Weights of a small autoregressive pixel model.
Model: 4.02M parameters, 16-pixel images, arch transformer_decoder, width 256, norm layernorm, activation geglu.
Training: soap at rate 0.0015, 25200 steps, batches of 256.
Rows from block 3 of a small autoregressive pixel model, named by matrix and row number. Rows with one number belong to one neuron. Each number is 200 + 20 x the weight over its row's rms, rounded and kept within 0 to 999. All counts start at 0. After the name is the row's rms in percent of the matrix's.
After each neuron's rows are labels from the 100 images, of 14848, where the neuron reaches its largest size: "responds to" is what is common among them. Only what is clearly more common there than usual is listed. The data: small renderings of single solids in any pose.
# gate: MLP gate (model.blocks.3.mlp.gate.weight, 512x256), inputs 0-127
# fc1: MLP up (model.blocks.3.mlp.fc1.weight, 512x256), inputs 0-127
# fc2: MLP down (model.blocks.3.mlp.fc2.weight, 256x512, transposed), outputs 0-127

gate.428,137,186,154,208,195,220,247,184,208,215,213,222,173,223,225,171,193,179,189,212,173,230,211,205,201,209,234,185,209,218,230,224,214,190,210,217,192,202,194,175,216,238,213,195,211,192,222,196,232,217,215,193,212,216,222,204,233,253,205,182,172,197,229,187,196,169,219,206,207,203,173,219,187,218,199,184,224,175,194,210,202,211,201,210,178,174,212,201,205,241,185,203,177,195,186,156,183,182,175,229,253,201,189,187,201,195,207,236,232,185,262,191,197,188,185,210,218,213,193,228,168,215,187,183,193,198,219,159,238
fc1.428,122,161,211,238,221,200,208,223,217,201,202,222,191,206,193,196,189,199,199,221,192,227,192,197,162,187,219,171,185,182,218,207,193,186,251,188,197,196,179,183,219,222,153,154,191,207,217,213,224,211,216,200,192,212,207,230,172,181,202,173,173,214,192,195,206,155,205,177,223,203,178,184,231,196,233,199,198,184,189,153,191,175,197,218,185,241,204,229,187,229,184,208,207,216,228,214,203,223,179,188,221,202,185,213,191,197,204,208,239,233,174,180,204,202,204,245,227,216,176,187,227,209,187,199,190,187,217,174,140
fc2.428,124,189,229,173,160,253,200,201,185,196,183,209,210,206,228,181,171,202,176,199,199,133,198,239,222,249,182,237,210,208,162,191,188,207,192,181,208,207,196,205,189,213,198,200,142,185,228,203,209,203,190,167,201,223,192,202,187,207,204,179,220,197,208,194,216,215,199,219,190,221,211,190,172,217,183,200,181,192,151,210,180,233,174,228,224,206,190,211,207,212,217,209,224,178,211,194,191,226,208,181,237,215,163,193,240,204,168,225,211,211,223,198,188,189,179,198,189,205,178,232,170,190,180,225,229,179,199,173,204
responds to: bumpy ball; metallic

gate.354,095,198,188,211,202,211,211,186,266,220,196,173,188,174,213,166,222,204,183,216,197,223,162,162,195,187,209,203,220,188,222,185,208,189,192,213,186,211,215,218,160,211,225,166,214,189,183,199,212,215,180,235,197,195,213,201,206,190,223,193,180,200,200,191,204,201,211,226,201,219,220,210,162,186,210,224,217,228,216,202,216,205,184,186,183,210,215,226,197,205,184,209,220,198,196,173,181,200,177,210,184,200,183,201,228,220,184,226,225,221,190,169,219,213,232,193,188,207,201,188,185,183,220,203,203,165,225,192,208
fc1.354,092,205,206,221,212,179,208,213,237,192,190,171,179,224,198,174,209,206,195,199,223,171,188,177,207,212,195,200,184,234,223,166,174,159,215,226,203,176,206,200,196,176,208,213,216,219,212,211,186,221,216,183,213,176,219,205,195,202,192,191,218,233,216,204,208,155,221,198,179,186,203,199,212,189,211,192,179,230,207,220,194,202,189,200,196,214,231,209,215,231,228,181,175,214,211,209,222,217,214,214,204,179,155,164,226,184,225,209,203,228,183,221,191,211,193,201,185,201,259,198,192,165,209,228,235,241,228,214,170
fc2.354,093,209,188,179,185,173,165,239,178,191,190,207,216,171,177,195,175,196,231,176,210,189,187,214,166,207,213,198,225,224,194,204,197,242,173,213,189,201,161,202,205,222,200,201,161,162,198,185,206,185,190,206,226,226,175,218,182,194,219,216,189,200,226,206,225,209,202,188,213,188,209,199,198,181,165,223,211,202,202,223,199,186,230,193,193,187,167,140,192,162,173,186,215,174,185,169,170,202,231,181,185,204,233,191,213,196,173,171,167,227,236,215,192,214,220,173,225,218,211,191,188,217,186,216,187,198,201,225,214
responds to: bumpy ball

gate.373,097,206,222,206,209,156,217,196,231,185,181,206,210,191,166,166,214,197,235,233,223,201,169,173,163,168,215,172,245,184,181,211,200,217,200,240,177,198,253,216,149,202,210,209,211,189,168,207,235,200,249,197,226,230,228,225,196,201,230,190,178,176,225,211,205,203,171,232,190,219,197,206,205,178,204,200,181,213,262,179,193,222,207,198,201,217,226,191,196,205,234,201,214,213,204,159,203,231,220,224,222,188,196,219,201,206,209,212,224,216,212,202,232,176,210,190,237,239,188,201,194,216,216,211,195,196,210,160,200
fc1.373,098,226,201,189,193,215,193,206,151,223,193,187,159,186,205,193,188,194,206,197,164,207,203,198,196,197,212,173,203,177,195,220,204,229,198,181,195,176,221,200,212,248,201,214,217,202,204,196,252,192,223,189,231,188,213,181,194,185,213,207,184,182,215,201,181,236,175,234,213,175,219,217,192,231,211,207,212,176,224,217,197,211,202,186,193,146,190,177,204,182,244,196,185,175,198,214,215,183,185,160,206,247,193,175,163,186,218,175,194,202,229,193,210,174,194,194,181,233,154,194,235,162,214,208,166,194,211,163,197
fc2.373,094,204,193,188,186,158,203,210,204,201,196,218,203,170,224,185,205,196,187,193,208,206,220,172,230,206,175,197,210,230,153,205,219,197,191,193,191,178,191,183,176,144,227,195,214,215,191,189,222,213,190,225,214,164,194,210,173,197,195,190,196,183,192,222,190,206,196,173,207,227,187,229,227,171,203,209,218,209,204,239,183,218,242,194,188,210,171,220,162,153,189,227,227,177,182,197,173,198,201,194,208,211,221,231,202,207,209,202,200,197,225,171,226,178,188,204,214,231,184,183,230,221,205,227,227,230,183,201,212
responds to: cube frame; spring

gate.270,130,204,167,184,209,210,222,165,203,207,211,238,209,196,189,198,206,182,236,223,210,211,241,183,223,209,192,210,233,219,193,231,219,195,211,211,210,191,212,203,201,233,216,210,233,211,242,202,193,202,197,218,192,198,213,232,222,194,205,229,189,228,202,224,236,195,214,213,215,226,206,238,176,204,196,195,253,194,220,225,230,198,183,186,178,169,205,199,211,216,197,193,203,210,196,224,185,192,196,230,208,212,250,221,215,214,226,228,216,188,239,238,193,220,201,202,211,207,217,236,175,218,194,199,185,207,208,195,253
fc1.270,116,202,196,197,219,185,226,170,218,217,217,212,190,183,175,214,210,196,226,226,213,218,218,171,221,196,178,211,232,201,181,228,227,208,165,182,212,221,238,190,221,200,204,206,195,202,225,226,204,201,211,216,188,203,204,223,210,204,162,223,195,188,183,188,224,211,237,230,202,212,206,188,215,193,194,214,243,156,163,246,228,193,204,200,196,155,217,205,211,207,192,226,194,178,171,208,190,155,200,193,233,221,242,209,204,207,217,194,174,187,239,226,181,217,207,220,215,201,203,213,219,186,221,169,170,217,210,187,240
fc2.270,132,200,229,194,192,199,219,198,275,226,186,191,216,216,159,242,237,222,201,200,170,198,179,171,223,195,205,163,163,208,204,235,214,208,205,196,193,208,193,187,180,192,175,210,208,215,245,174,166,203,229,191,201,188,213,200,221,211,184,184,184,182,180,211,208,177,208,214,208,218,186,214,213,185,198,174,232,189,169,178,208,194,198,198,210,210,198,242,205,210,194,228,199,192,170,193,164,167,172,215,207,181,173,185,201,173,184,182,200,162,229,197,211,211,204,189,215,193,173,162,239,180,228,169,176,185,219,199,194
responds to: bumpy ball; metallic

gate.68,096,173,229,174,194,160,207,186,182,224,184,171,159,204,230,182,161,200,203,196,189,171,210,182,208,189,185,185,185,183,196,198,221,201,183,185,215,171,193,245,191,154,181,216,174,211,240,237,169,213,215,202,177,194,201,200,238,181,210,185,217,228,190,183,223,221,210,230,201,199,229,244,164,207,210,216,194,218,234,157,204,197,225,209,180,195,222,211,228,202,220,205,200,231,215,200,192,183,213,133,195,193,184,217,212,195,200,168,217,184,193,173,188,190,209,210,194,188,196,205,183,183,185,177,178,185,222,192,251
fc1.68,101,202,178,209,229,208,208,216,199,217,200,180,177,180,201,201,193,204,217,185,196,183,197,230,221,183,193,220,209,165,202,212,245,217,174,194,172,207,197,214,247,222,183,229,158,201,194,212,193,199,207,216,205,178,233,220,175,226,146,222,184,204,216,200,207,187,197,183,221,191,211,219,156,191,173,184,188,207,186,243,188,215,222,199,200,227,233,189,210,174,197,192,196,197,199,186,207,221,222,180,192,208,184,191,187,194,198,201,205,243,220,188,181,198,175,191,186,197,214,215,193,205,236,189,206,220,229,191,222
fc2.68,109,212,199,178,212,198,203,200,230,219,214,224,184,201,238,229,213,189,221,201,189,211,182,213,194,198,177,223,181,203,180,194,210,220,188,182,183,196,238,201,209,222,197,197,238,174,183,199,193,216,254,207,190,216,255,219,169,160,179,215,213,227,230,194,208,166,174,193,202,232,200,192,182,200,196,207,173,175,233,213,234,189,158,161,241,202,188,163,229,205,184,192,224,174,176,189,174,172,193,183,201,210,204,178,203,220,183,180,195,209,178,187,198,212,192,170,195,183,190,170,182,219,171,208,193,209,214,188,202
responds to: cube frame

gate.372,100,185,209,176,218,194,180,203,176,197,236,196,173,175,214,179,196,182,218,183,202,177,191,214,150,181,195,208,209,166,175,202,187,219,196,242,213,178,211,199,214,171,197,199,203,199,183,206,206,183,187,195,203,261,222,197,224,218,218,185,182,213,186,223,219,153,182,223,209,218,204,237,194,212,183,226,200,213,167,221,196,202,193,247,175,233,208,189,226,232,200,192,231,212,163,190,212,218,225,183,203,198,219,196,207,237,244,180,192,202,188,194,215,217,184,186,213,195,194,215,223,194,220,173,171,193,188,205,188
fc1.372,099,226,234,185,223,191,182,215,200,198,213,194,181,181,235,184,179,206,217,228,226,201,178,188,221,204,212,157,184,208,191,212,199,196,197,229,197,150,190,208,206,209,199,182,181,147,223,212,210,204,226,206,221,216,200,199,202,200,198,200,211,192,218,194,208,203,188,237,235,148,228,261,179,185,226,204,217,204,194,208,199,183,191,209,194,158,198,220,180,209,229,211,220,187,201,185,199,210,203,197,208,198,220,193,218,201,205,170,247,178,216,212,172,196,162,177,184,224,191,215,204,210,195,187,197,193,209,187,173
fc2.372,099,198,180,190,185,168,210,212,233,227,197,210,207,188,205,258,205,209,209,213,192,216,169,206,216,207,236,237,194,184,197,207,225,205,195,195,205,210,199,204,202,177,208,224,205,224,237,191,210,180,171,233,230,189,217,192,171,207,226,151,223,184,202,218,215,168,171,167,191,211,200,211,196,233,179,220,188,207,200,190,231,221,206,219,219,222,212,205,212,205,204,195,208,255,205,201,195,193,178,162,218,173,217,167,179,207,215,208,184,216,191,205,229,178,206,199,195,221,221,188,218,182,194,207,190,217,200,220,208
responds to: cube frame

gate.4,100,192,204,213,190,213,194,192,193,204,216,246,188,203,223,191,233,172,186,194,189,191,184,195,199,216,207,201,197,176,173,203,196,150,185,228,243,191,201,223,195,203,206,181,197,214,224,203,206,198,189,188,190,201,213,201,161,220,189,210,166,185,220,196,199,221,222,193,223,202,187,216,205,210,184,165,189,164,260,179,192,214,186,209,195,213,217,181,202,192,203,207,178,205,197,205,202,213,172,203,282,232,210,176,220,216,255,169,216,191,214,151,184,192,216,190,193,203,231,201,162,221,209,196,218,215,210,192,221
fc1.4,098,207,189,184,186,194,231,186,153,222,181,201,214,166,204,185,188,198,208,185,185,204,188,204,230,221,211,228,191,191,204,225,186,158,199,178,243,198,163,204,243,200,197,163,181,218,205,214,198,179,193,223,221,219,233,213,220,184,230,214,174,156,211,217,200,214,202,207,188,178,187,163,196,175,196,198,208,197,203,211,232,188,241,208,169,189,246,197,225,198,182,188,201,181,213,189,185,209,175,182,210,206,253,196,214,186,236,173,187,223,238,198,159,190,198,188,238,198,170,228,230,212,223,174,211,182,219,175,198
fc2.4,105,209,183,211,223,177,194,186,190,177,203,178,210,223,173,172,180,185,179,215,197,239,218,221,189,186,187,226,177,226,210,196,257,229,222,188,163,194,238,224,201,224,185,217,210,205,179,208,204,232,210,177,184,181,175,210,212,208,214,198,247,240,186,188,191,176,199,199,228,205,217,209,196,191,202,246,185,200,162,201,207,233,209,218,219,211,172,208,180,199,215,207,224,216,206,186,205,200,210,146,143,182,186,212,195,210,155,194,182,198,171,202,216,217,242,253,183,202,209,209,160,195,172,189,204,193,173,261,193
responds to: cube frame

gate.21,109,155,148,192,186,212,240,191,223,209,193,221,218,221,193,193,208,235,176,210,190,239,179,179,191,205,243,176,187,190,221,220,225,188,230,216,193,184,185,188,190,226,199,185,188,201,253,205,206,220,187,212,206,190,202,208,205,229,213,204,188,226,172,197,230,184,224,213,233,219,195,215,188,212,195,196,242,158,245,175,200,171,198,203,161,190,187,209,207,207,182,188,182,198,190,183,192,179,169,195,213,218,212,205,257,174,227,211,213,197,228,224,196,196,202,211,216,183,232,247,196,223,178,194,172,213,222,190,221
fc1.21,103,193,174,222,179,177,190,173,186,189,210,185,177,174,209,225,226,189,207,195,217,228,193,149,187,248,234,218,206,216,213,201,211,189,189,217,237,193,209,171,180,196,215,204,212,186,207,212,205,206,190,200,189,197,181,209,222,237,205,222,173,218,201,213,185,208,167,190,199,218,204,197,170,202,199,168,200,187,207,223,245,187,195,203,175,160,240,181,159,225,204,186,169,233,179,200,191,200,194,232,250,206,186,212,199,201,208,203,176,198,169,219,179,229,201,169,182,203,195,174,241,187,237,200,180,194,187,176,213
fc2.21,107,224,197,194,237,163,187,205,173,208,206,168,180,199,147,171,208,178,220,172,181,178,202,190,203,199,177,215,221,181,190,201,238,229,209,187,212,226,161,198,224,232,191,206,219,215,170,192,230,182,225,197,207,185,177,196,199,165,154,218,189,226,189,188,185,192,173,188,187,198,185,219,201,184,195,205,202,234,219,189,198,207,233,231,236,242,177,249,218,194,186,216,201,185,196,190,232,199,215,169,204,210,215,227,165,211,211,192,186,201,198,162,211,204,205,195,196,224,191,196,214,233,218,208,206,192,196,255,188
responds to: bumpy ball